config.yaml
model: "spectrogram enhancement model"
dataset: "synthesised sound scenes: up to three everyday sounds over a background"
train_examples: 26041
gain_aug_db: 10
n_mels: 64
hop_length: 160
input: "log_mel"
win_length: 400
task: "enhancement"
loss: "mse"
arch: "unet"
norm: "groupnorm"
activation: "mish"
weight_standardization: false
pixel_unshuffle: 2
widths: [64, 128, 256, 256]
blocks_per_level: 1
block: "plain"
attention: false
upsampling: "pixel_shuffle"
init: "torch_default"
optimizer: "soap"
beta2: 0.99
lr: 0.0018
beta1: 0.95
shampoo_beta: 0.99
eps: 1e-08
precondition_frequency: 10
max_precond_dim: 1536
merge_dims: false
one_sided: false
adamw_lr_other_params: 0.002
steps: 7400
batch_size: 256
epochs: 72.7
lr_schedule: "cosine"
final_lr_fraction: 0.05
warmup_steps: 140
weight_decay: 0.0
adamw_weight_decay_other_params: 0
Rows from block 2, named by matrix and row number. Each number is 200 + 30 x the weight over its row's rms, rounded and kept within 0 to 999. All counts start at 0. After the name is the row's rms in percent of the matrix's.
# conv: 3x3 conv (model.enc.2.0.conv.weight, 256x256x3x3), inputs 16-19, a 3x3 kernel for each
conv.37,102,241,233,175,209,212,155,197,207,195,201,166,190,225,182,200,204,201,192,172,248,177,222,200,225,179,172,260,234,181,239,219,202,182,198,193,176
conv.38,103,189,252,202,211,157,174,203,215,177,211,207,170,169,164,211,150,170,186,267,240,205,218,115,159,173,185,206,221,183,184,193,233,225,134,208,255
conv.39,097,188,251,153,214,181,198,258,211,222,158,101,178,221,193,166,201,180,232,220,199,187,194,172,187,215,159,194,252,183,185,122,201,219,166,212,213
conv.40,112,225,238,141,200,225,247,221,157,217,239,219,184,203,225,223,242,163,243,181,198,225,245,216,229,167,208,181,187,149,181,207,242,174,199,224,211
conv.41,094,182,250,257,213,219,227,212,163,199,223,184,232,210,205,215,167,177,217,191,180,201,190,209,262,193,200,215,188,201,223,217,235,205,181,197,188
conv.42,093,185,194,151,251,198,193,231,194,156,247,204,174,165,178,163,236,180,195,207,266,237,254,198,246,223,192,202,207,232,195,232,203,237,219,172,210
conv.43,110,190,184,212,171,180,232,242,254,182,208,186,192,163,188,156,223,219,205,185,211,139,226,173,258,227,213,268,181,175,223,203,200,201,248,236,226
conv.44,100,205,244,207,201,201,214,182,145,188,118,183,198,235,217,168,152,187,218,149,97,163,244,217,199,179,177,147,188,127,245,196,178,193,204,244,205
conv.45,093,175,212,159,186,214,167,212,194,206,183,211,235,176,224,176,239,218,199,149,163,149,241,178,221,164,263,173,228,217,198,201,178,135,188,168,202
conv.46,100,264,145,213,213,242,241,205,235,124,218,167,160,218,220,234,195,222,224,152,258,173,196,241,187,204,186,181,247,214,176,226,185,190,195,183,217
conv.47,095,144,171,217,189,137,200,208,217,170,155,197,207,193,186,179,189,204,212,245,187,242,173,161,157,184,234,186,206,267,258,209,204,154,212,205,295
conv.48,105,216,180,181,197,197,159,191,241,194,239,196,183,218,160,195,176,224,199,231,230,220,196,188,210,148,254,196,228,257,225,223,214,232,177,190,200
conv.49,096,220,164,173,177,190,210,240,157,165,203,275,230,155,163,148,178,170,236,212,206,168,158,163,230,164,206,206,175,193,185,231,200,168,167,180,238
conv.50,096,139,238,209,222,195,248,199,216,201,239,171,211,229,199,207,180,219,144,166,213,181,241,206,212,215,213,213,212,226,241,235,172,144,190,195,213
conv.51,103,207,208,186,249,203,224,177,266,203,215,137,141,162,192,214,175,201,174,206,200,181,122,202,230,187,268,210,179,192,222,165,171,239,240,197,203
conv.52,101,189,185,236,205,236,171,205,227,137,210,230,200,186,239,212,181,171,212,186,159,197,187,219,233,177,183,188,200,151,136,207,240,238,192,220,249
conv.53,093,184,198,192,187,218,183,194,199,250,166,207,215,172,174,211,238,184,190,232,195,237,196,130,171,224,230,190,131,178,166,192,137,150,213,177,185
conv.54,109,225,229,216,185,254,151,202,157,216,223,211,211,195,219,121,133,148,179,189,232,202,176,203,230,173,186,249,234,205,189,126,190,225,169,191,241
conv.55,098,181,210,176,195,174,184,217,199,176,140,177,206,167,192,236,204,221,228,239,222,213,228,200,263,198,209,230,232,234,186,209,210,220,216,188,197
conv.56,102,209,180,192,188,173,172,229,214,184,211,185,266,204,214,228,219,192,183,211,185,194,188,146,206,185,193,243,230,172,169,203,227,190,208,175,217
conv.57,100,151,215,193,216,227,159,261,184,205,204,157,275,216,199,134,216,196,197,195,183,228,211,226,192,168,206,181,172,212,180,213,211,233,301,210,172
conv.58,130,243,191,166,174,242,205,208,196,207,178,249,204,162,169,255,176,232,202,220,241,171,286,239,206,211,182,177,138,182,237,212,207,206,241,218,177
conv.59,093,146,251,227,156,187,190,212,168,173,210,243,215,210,174,132,200,200,204,174,195,195,180,190,193,238,216,170,207,161,205,206,201,213,206,180,239
conv.60,098,232,199,207,172,183,203,173,234,125,196,200,259,184,187,159,130,151,210,177,189,212,198,172,216,183,250,162,166,186,201,214,231,193,193,218,171
conv.61,101,200,202,170,183,199,188,230,215,250,161,200,196,179,180,200,203,199,212,241,154,156,199,197,182,179,178,242,153,170,169,186,257,255,205,240,174
conv.62,101,215,200,193,210,206,179,193,236,191,181,190,195,183,224,198,205,166,174,208,180,258,184,231,205,173,217,184,171,215,206,172,197,242,255,207,183
conv.63,120,159,170,182,232,198,210,211,215,224,185,158,205,187,214,196,195,203,213,160,170,209,199,178,178,199,154,183,262,204,151,152,187,201,203,198,265
conv.64,096,215,245,171,161,232,183,232,201,184,202,227,202,212,180,208,281,201,228,193,186,187,211,189,197,260,216,184,168,230,210,204,187,203,174,191,204
conv.65,097,224,184,205,222,231,168,161,228,187,178,210,168,211,196,160,177,197,203,214,175,156,149,279,165,216,204,204,186,249,176,183,222,187,171,166,196
conv.66,094,249,184,166,219,184,136,174,204,205,159,200,170,169,195,220,195,227,216,183,217,242,247,195,224,172,207,186,233,175,227,166,209,225,215,160,208
conv.67,090,175,223,253,211,147,181,204,211,210,151,145,212,211,208,251,256,185,230,236,262,263,219,206,188,193,255,313,182,209,150,190,230,147,233,212,181
conv.68,096,247,196,199,250,245,211,199,175,184,236,209,181,203,139,188,212,163,184,180,198,182,219,229,262,225,179,180,259,150,182,167,176,185,192,183,203
conv.69,093,194,231,155,214,139,248,213,157,211,248,153,162,118,204,186,183,214,190,174,153,209,191,157,202,187,240,222,218,134,137,158,199,204,167,166,218
conv.70,093,214,238,207,191,247,250,200,148,188,313,255,216,175,230,280,167,207,190,228,169,146,218,211,197,152,139,149,164,172,126,214,215,140,191,198,241
conv.71,095,193,169,229,208,158,237,180,239,133,244,174,174,154,199,151,199,191,197,165,175,203,238,189,206,203,180,187,226,163,248,179,164,239,202,170,157
conv.72,120,190,224,227,153,185,209,200,201,232,249,221,216,164,165,175,187,223,219,206,197,191,202,157,234,203,207,226,230,234,231,221,196,186,206,240,184
conv.73,119,187,198,168,242,193,176,181,253,181,180,202,234,136,204,198,217,229,202,211,206,187,214,191,213,176,206,241,216,164,197,156,215,250,217,134,210
conv.74,114,219,149,135,214,182,199,217,189,227,179,240,201,204,229,216,221,210,172,218,152,219,193,219,226,275,222,226,272,211,202,205,236,245,203,140,250
conv.75,100,159,219,216,206,215,184,200,191,213,214,191,190,232,145,204,190,226,237,197,191,189,192,259,233,216,212,191,151,212,246,214,190,206,181,164,198
conv.76,107,204,189,197,206,161,230,196,226,180,208,184,166,223,232,174,193,209,210,226,114,205,169,170,207,255,80,202,206,183,200,153,177,191,153,196,215
conv.77,095,191,221,209,144,208,173,180,194,132,188,231,165,260,211,187,202,177,225,212,185,239,211,224,217,211,201,204,198,153,239,204,237,198,227,218,258
conv.78,095,195,170,194,157,239,213,201,213,224,161,236,267,195,165,230,278,226,231,178,199,160,259,191,193,190,223,227,227,208,213,172,197,163,250,198,201
conv.79,099,221,247,227,229,240,179,173,170,239,213,186,211,230,201,223,237,265,137,209,174,204,175,183,200,173,233,217,224,232,176,256,193,214,189,217,238
conv.80,116,191,218,221,187,188,214,245,225,176,213,196,187,251,180,161,190,197,188,207,195,179,183,222,158,163,172,222,223,185,234,175,220,172,184,234,207
conv.81,088,223,199,221,226,193,201,185,275,238,192,172,203,226,191,200,176,191,235,221,197,164,196,225,200,213,274,256,178,214,218,167,174,256,229,167,174
conv.82,094,213,144,201,191,193,171,200,210,226,201,196,181,179,273,183,150,236,320,161,239,203,236,180,235,239,229,210,182,167,264,209,218,136,194,225,236
conv.83,095,204,210,176,165,210,218,194,205,176,227,206,190,230,237,199,171,236,145,213,215,233,252,226,174,204,185,110,228,195,298,199,246,169,138,196,245
conv.84,095,247,198,237,153,212,230,208,216,224,173,223,268,182,194,190,211,185,151,211,170,183,193,147,195,206,186,221,195,202,218,153,144,172,228,229,189
conv.85,092,266,178,216,174,181,212,171,156,188,184,239,226,184,270,203,225,229,189,246,267,219,161,209,221,157,192,245,132,190,286,212,184,203,191,237,248
conv.86,088,170,186,262,171,238,176,249,197,200,221,152,242,178,187,172,232,207,230,221,221,175,175,245,181,182,136,219,202,228,192,175,209,174,213,181,168
conv.87,089,196,222,197,148,180,184,177,148,212,207,198,206,276,213,178,230,217,205,176,218,232,239,183,171,228,199,179,217,157,160,217,201,147,158,170,184
conv.88,095,178,212,223,249,155,210,211,139,261,210,244,173,243,239,224,190,209,215,181,210,172,236,157,204,251,215,186,208,216,225,213,191,195,205,132,212
conv.89,106,191,175,188,176,205,234,200,214,193,222,219,212,235,229,226,210,173,180,211,202,235,227,237,193,165,187,179,203,203,201,185,152,170,221,179,160
conv.90,104,213,243,232,196,214,194,174,186,205,204,221,194,172,213,204,206,186,104,174,219,128,196,189,215,150,222,230,152,235,205,168,170,152,142,253,246
conv.91,096,185,161,181,204,238,265,228,181,156,171,238,205,257,214,210,201,190,186,163,124,239,199,236,168,239,204,214,191,208,200,165,228,169,209,179,201
conv.92,103,176,241,230,181,161,223,244,182,194,203,272,286,182,188,193,209,188,229,193,178,198,190,163,152,214,200,205,183,187,167,181,164,208,198,179,173
conv.93,092,234,166,135,164,189,210,189,241,172,211,196,225,241,188,219,173,239,182,208,211,238,238,187,212,154,190,201,219,238,119,176,164,221,257,184,185
conv.94,088,195,170,139,223,237,163,185,198,149,213,213,193,175,129,275,193,206,162,230,207,202,203,194,208,215,188,197,203,214,243,197,172,192,161,206,233
conv.95,093,190,199,197,159,207,250,209,198,179,259,205,194,215,211,187,151,232,140,225,139,228,205,212,221,158,185,189,196,133,188,220,157,209,225,178,189
conv.96,092,211,150,212,193,195,216,184,215,203,205,171,193,188,183,224,209,228,234,199,177,203,198,215,229,202,199,178,251,195,254,235,234,178,180,222,212
conv.97,100,201,219,227,187,205,165,224,204,195,260,255,254,252,174,175,236,204,244,189,206,159,195,186,158,190,165,171,187,175,182,139,148,119,210,184,220
conv.98,090,217,246,203,207,241,173,157,198,151,159,228,149,203,236,226,145,151,178,216,249,241,207,168,232,172,198,172,218,170,236,190,236,205,194,174,226
conv.99,111,145,186,185,154,232,184,204,256,191,159,171,204,189,251,204,183,209,224,141,218,205,184,263,225,177,172,219,274,200,196,248,214,205,230,200,169
conv.100,108,206,224,120,237,180,198,234,181,210,204,238,229,195,209,223,171,230,204,190,201,212,168,163,209,221,222,200,180,222,176,200,210,168,181,198,229
conv.101,093,240,172,209,201,221,159,161,163,222,178,196,233,185,231,175,212,146,198,178,210,223,142,197,154,168,151,196,245,202,135,175,206,239,159,231,208
conv.102,094,237,210,158,225,235,219,256,200,209,194,181,169,185,210,203,209,217,180,206,208,216,213,240,201,212,231,254,200,174,183,180,216,262,196,175,189
conv.103,093,155,166,197,195,187,207,199,225,187,186,247,209,201,268,225,267,181,230,191,204,248,157,190,213,170,216,217,238,188,205,198,167,222,228,169,166
conv.104,087,222,206,198,273,240,217,217,258,200,169,183,189,213,223,196,190,226,264,190,188,259,221,214,200,196,212,180,252,215,228,214,210,186,190,184,211
conv.105,091,193,250,116,183,205,207,158,152,203,223,172,228,195,176,213,203,227,215,168,199,204,270,209,169,238,175,185,179,169,187,204,217,181,189,219,166
conv.106,090,182,187,195,225,274,173,225,219,162,235,142,241,209,195,164,223,163,210,224,238,211,227,187,179,181,169,247,213,190,220,165,129,221,168,179,172
conv.107,109,241,215,207,214,193,215,167,192,264,150,187,242,180,216,243,207,210,272,208,190,115,218,155,204,181,282,200,185,209,150,233,169,245,199,230,199
conv.108,093,207,192,219,224,147,198,224,174,222,215,244,221,188,219,239,181,222,229,210,246,187,224,229,203,222,201,232,231,176,197,159,186,216,258,238,192
conv.109,095,211,228,231,208,211,219,241,199,181,239,222,287,169,213,170,194,175,191,215,281,269,183,205,198,209,208,225,167,233,204,179,206,198,178,200,158
conv.110,100,248,171,180,171,169,222,209,189,141,207,232,205,227,207,153,196,197,177,220,191,199,180,214,200,194,225,188,180,253,177,175,235,211,216,205,242
conv.111,095,233,189,246,245,188,147,229,262,239,222,224,236,165,162,223,184,196,209,184,217,252,189,169,203,196,198,204,237,179,187,205,206,189,198,178,208
conv.112,106,186,190,210,170,177,211,230,244,168,211,157,201,210,224,230,221,213,166,175,211,242,176,182,203,187,182,156,181,212,179,168,162,179,215,222,146
conv.113,098,170,159,161,161,210,221,264,228,164,179,196,258,176,212,183,273,262,239,222,194,180,177,192,201,210,195,233,241,222,259,160,145,165,210,218,206
conv.114,090,245,211,191,234,213,173,177,184,180,222,199,244,204,157,204,210,167,186,159,197,161,226,196,248,209,161,202,220,191,223,189,235,150,205,220,201
conv.115,097,203,200,219,191,146,151,223,178,232,215,236,200,208,188,197,214,176,191,230,206,187,196,260,254,239,144,202,206,195,170,208,228,198,203,212,157
conv.116,116,201,182,200,229,198,208,264,235,215,204,262,169,222,191,179,196,229,254,231,234,200,193,201,211,244,253,218,239,152,167,168,137,224,228,215,222
conv.117,092,177,201,183,216,216,203,170,192,166,205,257,205,177,176,203,197,231,214,186,167,196,236,251,168,222,195,164,227,208,177,204,160,215,155,185,140
conv.118,084,235,167,206,193,201,230,197,178,160,236,210,165,199,259,192,197,185,204,251,170,227,167,169,182,206,239,198,205,246,184,172,188,161,194,209,179
conv.119,109,246,223,212,204,223,141,215,212,191,208,221,206,184,187,176,181,262,212,257,212,183,218,168,203,208,173,169,247,193,186,143,206,177,229,206,240
conv.120,130,207,161,235,213,163,215,198,181,173,195,224,160,205,213,162,201,174,229,218,217,178,205,215,162,204,137,212,125,211,187,210,238,150,130,225,229
conv.121,117,169,200,147,274,209,227,165,213,155,144,232,193,236,236,222,141,174,206,200,202,164,222,193,181,217,187,195,166,214,217,242,205,230,164,212,182
conv.122,109,162,157,267,180,252,203,191,221,208,203,205,217,244,242,170,292,219,179,227,222,208,151,219,155,250,194,182,173,193,202,243,241,162,191,193,273
conv.123,095,189,222,154,181,191,217,190,197,196,235,209,202,211,207,194,169,193,223,297,196,190,218,230,215,259,196,186,200,197,245,211,210,195,196,203,202
conv.124,103,220,146,184,216,226,201,201,216,189,179,192,178,226,204,186,198,179,206,185,105,234,212,202,173,207,205,208,136,205,222,227,177,192,219,180,221
conv.125,101,215,202,204,190,191,195,212,229,226,261,187,265,196,222,195,182,201,207,230,182,188,224,223,215,226,231,176,201,238,243,135,151,149,261,202,217
conv.126,103,154,202,234,198,168,161,192,253,191,114,165,238,208,194,208,201,190,167,201,217,229,155,163,230,174,165,182,183,187,229,209,210,141,233,170,187
conv.127,102,202,214,226,222,211,180,194,217,187,242,179,197,195,268,247,200,184,167,192,216,222,192,234,212,208,227,203,200,226,120,240,215,189,214,179,220
conv.128,096,263,204,173,184,214,188,175,169,188,190,252,236,203,205,194,203,196,196,219,223,233,172,156,153,182,222,252,216,227,202,146,208,184,173,186,147
conv.129,089,183,170,153,201,205,205,139,153,219,186,168,185,188,206,243,189,190,186,158,185,224,225,188,244,209,173,225,202,221,192,194,185,168,208,195,140
conv.130,119,222,231,174,224,210,194,176,195,245,200,227,183,219,218,163,156,164,306,191,184,201,173,205,207,144,243,191,194,209,208,175,214,196,191,169,195
conv.131,098,125,195,259,210,191,169,206,213,209,208,185,178,204,146,147,143,218,195,201,251,196,237,242,189,193,218,182,200,172,210,233,189,195,241,156,191
conv.132,096,230,200,166,191,175,170,215,204,150,188,177,217,207,169,223,256,184,181,190,215,247,220,151,223,148,207,183,195,230,181,164,223,205,211,189,211
conv.133,108,284,207,188,185,188,226,189,222,208,205,153,222,241,190,209,190,231,180,185,216,219,222,235,182,237,240,218,210,178,191,217,212,222,200,255,213
conv.134,087,251,180,178,170,182,172,239,189,203,181,221,141,227,241,232,154,214,200,173,159,238,195,201,239,182,194,171,184,193,212,203,219,164,220,150,209
conv.135,103,217,207,229,198,255,180,262,246,156,227,211,178,258,139,228,149,206,212,193,181,175,175,232,196,167,182,132,149,217,213,141,160,246,191,183,203
conv.136,082,191,189,244,276,188,187,240,168,200,169,153,133,164,202,192,188,182,228,214,207,179,197,223,208,145,213,261,172,177,235,196,232,198,206,220,259
conv.137,104,203,190,199,214,156,174,170,223,197,210,226,168,250,237,171,204,218,182,190,189,206,202,196,216,183,193,212,194,221,225,187,204,163,169,190,274
conv.138,086,214,155,197,224,228,216,216,204,187,232,186,228,205,200,280,192,218,177,186,176,127,196,175,213,153,130,185,222,184,201,183,213,216,210,193,140
conv.139,090,205,232,204,188,178,189,200,234,197,226,184,204,226,170,174,200,188,157,186,159,227,170,206,209,221,234,191,213,208,213,240,214,206,168,197,194
conv.140,089,206,207,218,214,207,207,185,173,228,182,206,190,215,253,223,252,234,186,169,231,164,193,196,218,183,199,258,259,229,179,265,249,158,240,188,213
conv.141,089,191,202,168,194,201,227,243,189,196,141,128,126,173,221,213,207,179,208,191,194,153,198,226,190,219,181,238,196,188,172,177,212,202,180,172,278
conv.142,090,270,220,190,227,238,191,203,210,207,186,207,246,227,216,192,204,191,180,210,175,165,162,179,196,197,174,226,206,196,212,216,209,198,167,175,175
conv.143,086,192,177,200,188,250,164,188,201,186,246,221,210,247,209,165,201,170,176,213,206,221,178,231,219,177,170,179,223,185,230,175,173,188,246,210,171
conv.144,103,185,211,231,195,196,211,193,196,239,239,197,194,193,223,149,220,231,193,186,197,198,216,211,182,163,202,156,236,222,170,177,144,166,214,178,182
conv.145,107,232,224,197,213,214,161,227,172,176,195,253,237,208,192,217,155,161,218,177,189,225,181,197,252,192,177,166,232,261,241,158,191,204,203,207,223
conv.146,087,221,206,161,200,201,195,264,162,130,194,257,268,148,172,247,201,200,197,200,171,170,229,151,161,213,218,191,142,218,268,166,189,194,194,192,209
conv.147,107,208,208,215,190,171,186,170,196,197,232,236,209,195,147,154,230,214,196,163,213,199,146,182,228,167,189,170,159,190,220,162,129,135,159,218,191
conv.148,094,188,231,193,152,183,185,215,176,213,151,163,202,196,207,250,201,161,190,264,220,195,146,258,209,204,235,176,232,218,263,220,226,175,156,184,262
conv.149,085,209,215,237,205,239,220,212,167,174,212,212,194,237,191,214,220,160,190,199,173,233,137,203,232,202,192,262,230,185,234,214,221,176,194,151,211
conv.150,090,164,208,209,185,162,163,175,218,172,239,200,172,191,131,181,166,209,219,176,162,223,217,191,219,205,244,204,215,207,190,219,213,188,219,202,200
conv.151,101,236,193,202,206,218,185,160,240,181,198,143,159,233,204,165,147,241,193,203,188,179,173,202,227,239,206,174,217,191,169,204,210,231,209,244,235
conv.152,097,227,148,232,183,230,186,222,226,200,301,211,212,156,167,130,207,205,269,196,169,183,185,243,219,218,192,222,220,218,190,199,191,214,233,262,234
conv.153,091,242,200,253,195,166,148,240,143,167,193,142,233,195,173,196,162,162,167,149,223,189,178,232,201,192,235,184,240,181,240,206,224,225,204,268,239
conv.154,102,191,214,212,203,214,159,206,154,153,240,203,236,174,238,224,154,169,214,191,139,211,203,212,215,136,171,218,204,226,197,214,229,200,225,175,185
conv.155,086,149,190,213,219,210,187,216,245,250,160,137,186,252,154,153,240,204,163,236,204,223,222,207,161,229,179,163,206,234,200,141,204,220,186,178,201
conv.156,094,139,167,151,220,198,148,195,254,216,147,207,150,207,173,230,213,202,265,188,223,250,225,196,177,221,196,206,155,220,161,170,149,187,226,185,183
conv.157,091,251,240,195,213,155,175,134,154,159,191,188,163,215,218,157,184,181,209,193,228,205,180,210,189,204,177,219,238,243,209,195,167,230,205,138,206
conv.158,089,173,154,158,228,195,179,240,212,179,180,159,158,196,167,230,194,223,196,204,266,243,224,179,184,145,189,270,174,246,239,200,174,206,171,217,230
conv.159,094,152,230,215,250,200,204,207,164,202,264,193,157,180,236,243,169,181,122,209,243,169,207,229,206,153,155,216,201,196,241,208,242,208,240,191,192
conv.160,092,166,221,182,197,219,237,210,205,179,225,177,193,128,176,216,160,201,210,170,196,201,246,178,217,228,152,193,242,189,182,217,140,216,197,188,206
conv.161,089,205,225,168,191,191,178,175,121,220,244,255,192,164,196,204,235,146,220,211,169,167,208,184,185,200,204,187,223,195,249,195,200,247,146,201,200
conv.162,124,217,195,159,168,242,235,212,177,191,179,223,221,245,248,187,170,141,234,206,189,226,157,209,184,195,202,176,239,210,181,136,160,308,173,192,150
conv.163,115,229,142,177,222,196,139,210,223,151,217,250,173,191,242,175,217,226,164,219,230,233,192,188,220,229,218,182,215,165,239,219,203,180,224,206,154
conv.164,093,181,209,204,227,146,152,164,169,171,209,204,224,216,198,209,232,207,205,206,240,171,149,193,200,173,228,204,195,162,267,175,208,239,207,176,190
conv.165,111,249,224,177,235,214,159,243,183,127,183,210,198,220,237,200,188,231,194,178,241,226,219,205,257,249,197,188,242,195,206,210,218,167,243,169,158
conv.166,099,234,175,156,176,257,258,226,179,182,195,197,194,186,173,232,248,182,207,196,201,171,209,161,232,211,250,176,172,189,158,214,187,248,211,200,263
conv.167,095,201,176,196,177,188,219,143,211,211,215,217,213,254,214,233,246,228,185,253,215,130,221,228,197,258,233,205,190,183,155,249,180,166,197,210,248
conv.168,091,195,175,142,196,205,174,205,249,239,183,191,218,149,235,170,247,201,240,177,152,239,219,223,215,214,181,244,192,184,257,256,177,175,189,135,198
conv.169,091,172,183,190,188,169,132,249,227,196,167,178,165,201,192,218,209,215,138,215,215,141,194,232,201,166,128,191,175,143,220,148,220,226,237,239,199
conv.170,104,239,180,239,124,175,252,239,161,122,201,217,215,212,202,185,215,189,177,235,240,178,190,258,242,233,175,209,173,165,228,208,255,153,231,177,248
conv.171,131,193,250,158,216,222,193,244,171,185,134,194,240,181,218,210,226,259,147,160,202,188,200,172,205,192,151,219,172,201,201,240,160,149,210,190,197
conv.172,094,142,172,228,185,202,220,206,186,201,210,199,169,177,225,226,200,177,197,237,197,198,180,177,201,175,209,188,175,141,117,179,213,180,181,202,231
conv.173,099,195,171,146,119,185,150,180,180,248,203,242,191,194,160,166,154,211,285,161,213,218,186,195,240,223,236,174,220,208,205,223,221,216,203,226,170
conv.174,102,219,236,184,231,194,199,277,224,184,214,219,216,207,273,206,207,170,314,204,183,203,239,233,196,196,227,248,200,247,228,169,218,238,166,220,197
conv.175,093,173,164,227,195,171,212,187,238,199,232,236,246,220,197,165,164,168,269,213,207,189,192,156,193,207,233,197,241,250,198,172,234,205,145,191,197
conv.176,101,225,193,199,197,217,226,218,192,199,223,149,194,217,229,214,231,218,233,184,213,221,220,188,188,206,177,192,161,167,157,170,223,235,230,210,205
conv.177,103,211,215,210,229,228,220,181,216,236,253,196,208,240,225,255,243,191,183,159,225,148,170,240,145,176,254,192,162,181,195,192,167,181,206,188,192
conv.178,093,153,138,193,240,179,196,211,235,217,129,175,186,211,165,155,171,242,188,200,150,165,180,196,260,232,203,193,182,184,150,256,232,241,266,215,163
conv.179,093,211,172,174,194,122,156,228,201,236,149,188,220,206,242,204,156,181,217,201,230,226,193,190,192,166,214,198,167,234,209,209,209,202,195,213,206
conv.180,104,204,222,165,207,227,223,197,166,191,151,190,195,261,209,264,210,202,200,215,209,204,199,196,209,156,251,226,206,141,187,230,236,199,234,214,169
conv.181,093,171,189,200,175,190,109,249,243,251,210,188,179,195,175,248,215,239,171,241,233,185,257,172,208,154,207,209,214,180,176,167,223,188,172,197,221
conv.182,105,218,156,144,244,199,212,167,216,195,230,168,184,175,216,267,212,187,180,179,225,204,238,161,230,224,203,176,186,242,153,226,221,197,234,187,210
conv.183,096,227,213,202,233,231,164,174,200,232,216,235,170,215,245,272,209,194,195,165,179,142,261,191,239,220,214,204,163,125,194,190,218,232,205,187,223
conv.184,092,186,269,204,235,202,173,176,166,204,199,215,210,225,197,179,190,232,192,167,236,276,231,159,207,213,239,231,209,149,151,220,201,177,233,188,154
conv.185,097,238,198,210,239,211,267,230,172,215,149,197,221,269,239,203,192,247,244,197,195,214,229,260,215,218,198,227,195,184,160,227,187,186,202,189,132
conv.186,098,193,186,99,172,156,209,228,225,183,217,159,177,189,169,153,176,184,231,242,190,222,204,191,187,203,217,244,126,184,197,233,170,210,187,192,219
conv.187,101,203,218,167,176,194,224,229,216,207,192,189,201,250,203,232,184,200,182,214,160,194,250,267,245,207,253,166,221,189,148,179,198,215,203,176,191
conv.188,115,208,220,200,216,182,149,200,239,188,223,224,210,192,243,245,236,136,215,182,204,228,229,226,195,201,199,202,221,248,141,206,219,241,243,186,215
conv.189,090,185,211,162,225,185,126,150,214,152,198,249,218,185,172,176,183,167,225,216,207,206,166,187,213,197,252,166,172,225,187,248,207,180,143,205,169
conv.190,093,142,149,164,220,180,251,231,195,245,173,165,161,191,211,220,210,186,230,167,207,211,217,228,178,233,271,193,213,155,194,202,220,234,159,224,239
conv.191,117,218,235,156,158,196,179,274,223,197,178,230,201,149,156,212,175,166,160,225,212,211,190,213,191,158,222,189,175,196,187,226,188,121,241,232,203
conv.192,117,236,212,205,152,134,244,211,214,177,239,194,165,222,144,173,238,231,215,241,150,131,165,260,208,183,181,223,214,225,166,210,162,187,193,189,190
conv.193,098,207,149,171,211,185,176,210,198,216,184,182,223,175,194,174,202,214,270,183,195,191,219,208,220,268,163,191,236,167,215,244,213,165,192,216,220
conv.194,090,167,168,231,200,217,222,222,183,181,195,225,199,208,173,217,199,165,199,172,172,204,201,179,213,253,246,205,219,184,184,260,197,171,252,235,235
conv.195,103,167,187,261,215,234,172,204,175,243,232,258,212,159,230,214,201,169,189,186,215,201,148,202,186,113,246,240,233,223,181,257,208,171,193,255,244
conv.196,102,201,230,194,162,188,108,252,172,155,169,236,263,210,156,154,123,211,227,225,248,209,204,208,223,212,197,259,150,232,223,187,247,262,246,232,208
conv.197,085,171,194,220,280,174,203,262,224,240,222,244,256,217,214,237,208,183,195,161,208,223,226,221,196,171,192,225,217,181,219,189,184,195,155,212,227
conv.198,091,217,201,185,189,182,155,182,176,229,173,190,201,216,231,226,174,160,199,246,228,203,150,208,169,166,197,213,236,210,236,177,230,227,225,208,212
conv.199,097,189,209,208,158,188,214,260,183,160,144,189,177,139,222,254,206,182,164,232,252,193,211,203,197,185,203,189,241,232,176,194,233,188,168,168,253
conv.200,148,165,175,233,224,200,180,183,197,225,160,185,250,274,227,145,185,223,184,154,174,231,218,215,165,182,220,202,210,184,190,200,177,190,211,217,229
conv.201,093,229,132,182,234,204,232,196,235,190,223,248,178,196,174,183,191,163,166,227,207,195,185,211,267,231,197,183,175,213,247,211,186,170,220,233,226
conv.202,089,214,219,209,214,211,162,174,177,176,189,233,226,173,161,186,185,147,168,189,196,207,170,233,221,210,225,145,213,181,173,180,224,180,176,199,175
conv.203,096,231,174,206,207,175,169,247,195,209,149,237,196,198,181,221,212,209,193,169,141,190,186,209,199,222,197,212,168,181,169,185,207,244,190,194,191
conv.204,092,183,210,235,151,259,187,167,201,189,183,168,187,177,184,205,220,179,246,135,179,239,237,151,200,188,250,201,237,253,228,152,220,274,205,229,205
conv.205,106,154,192,222,172,234,286,200,168,218,204,199,242,177,183,235,233,183,187,183,213,194,203,228,231,183,194,202,209,227,175,205,219,244,251,157,196
conv.206,113,182,172,200,203,201,193,146,198,235,227,198,209,247,242,217,233,172,179,187,184,194,171,166,235,247,169,173,184,209,190,230,213,171,163,215,213
conv.207,137,188,188,193,215,184,205,196,194,195,153,262,249,138,186,228,208,245,134,209,159,238,181,208,202,214,236,178,226,214,219,205,173,180,253,156,191
conv.208,094,198,219,214,236,193,199,161,200,203,235,246,237,224,218,251,169,200,204,182,146,137,239,168,210,177,220,251,171,191,214,262,197,174,226,223,220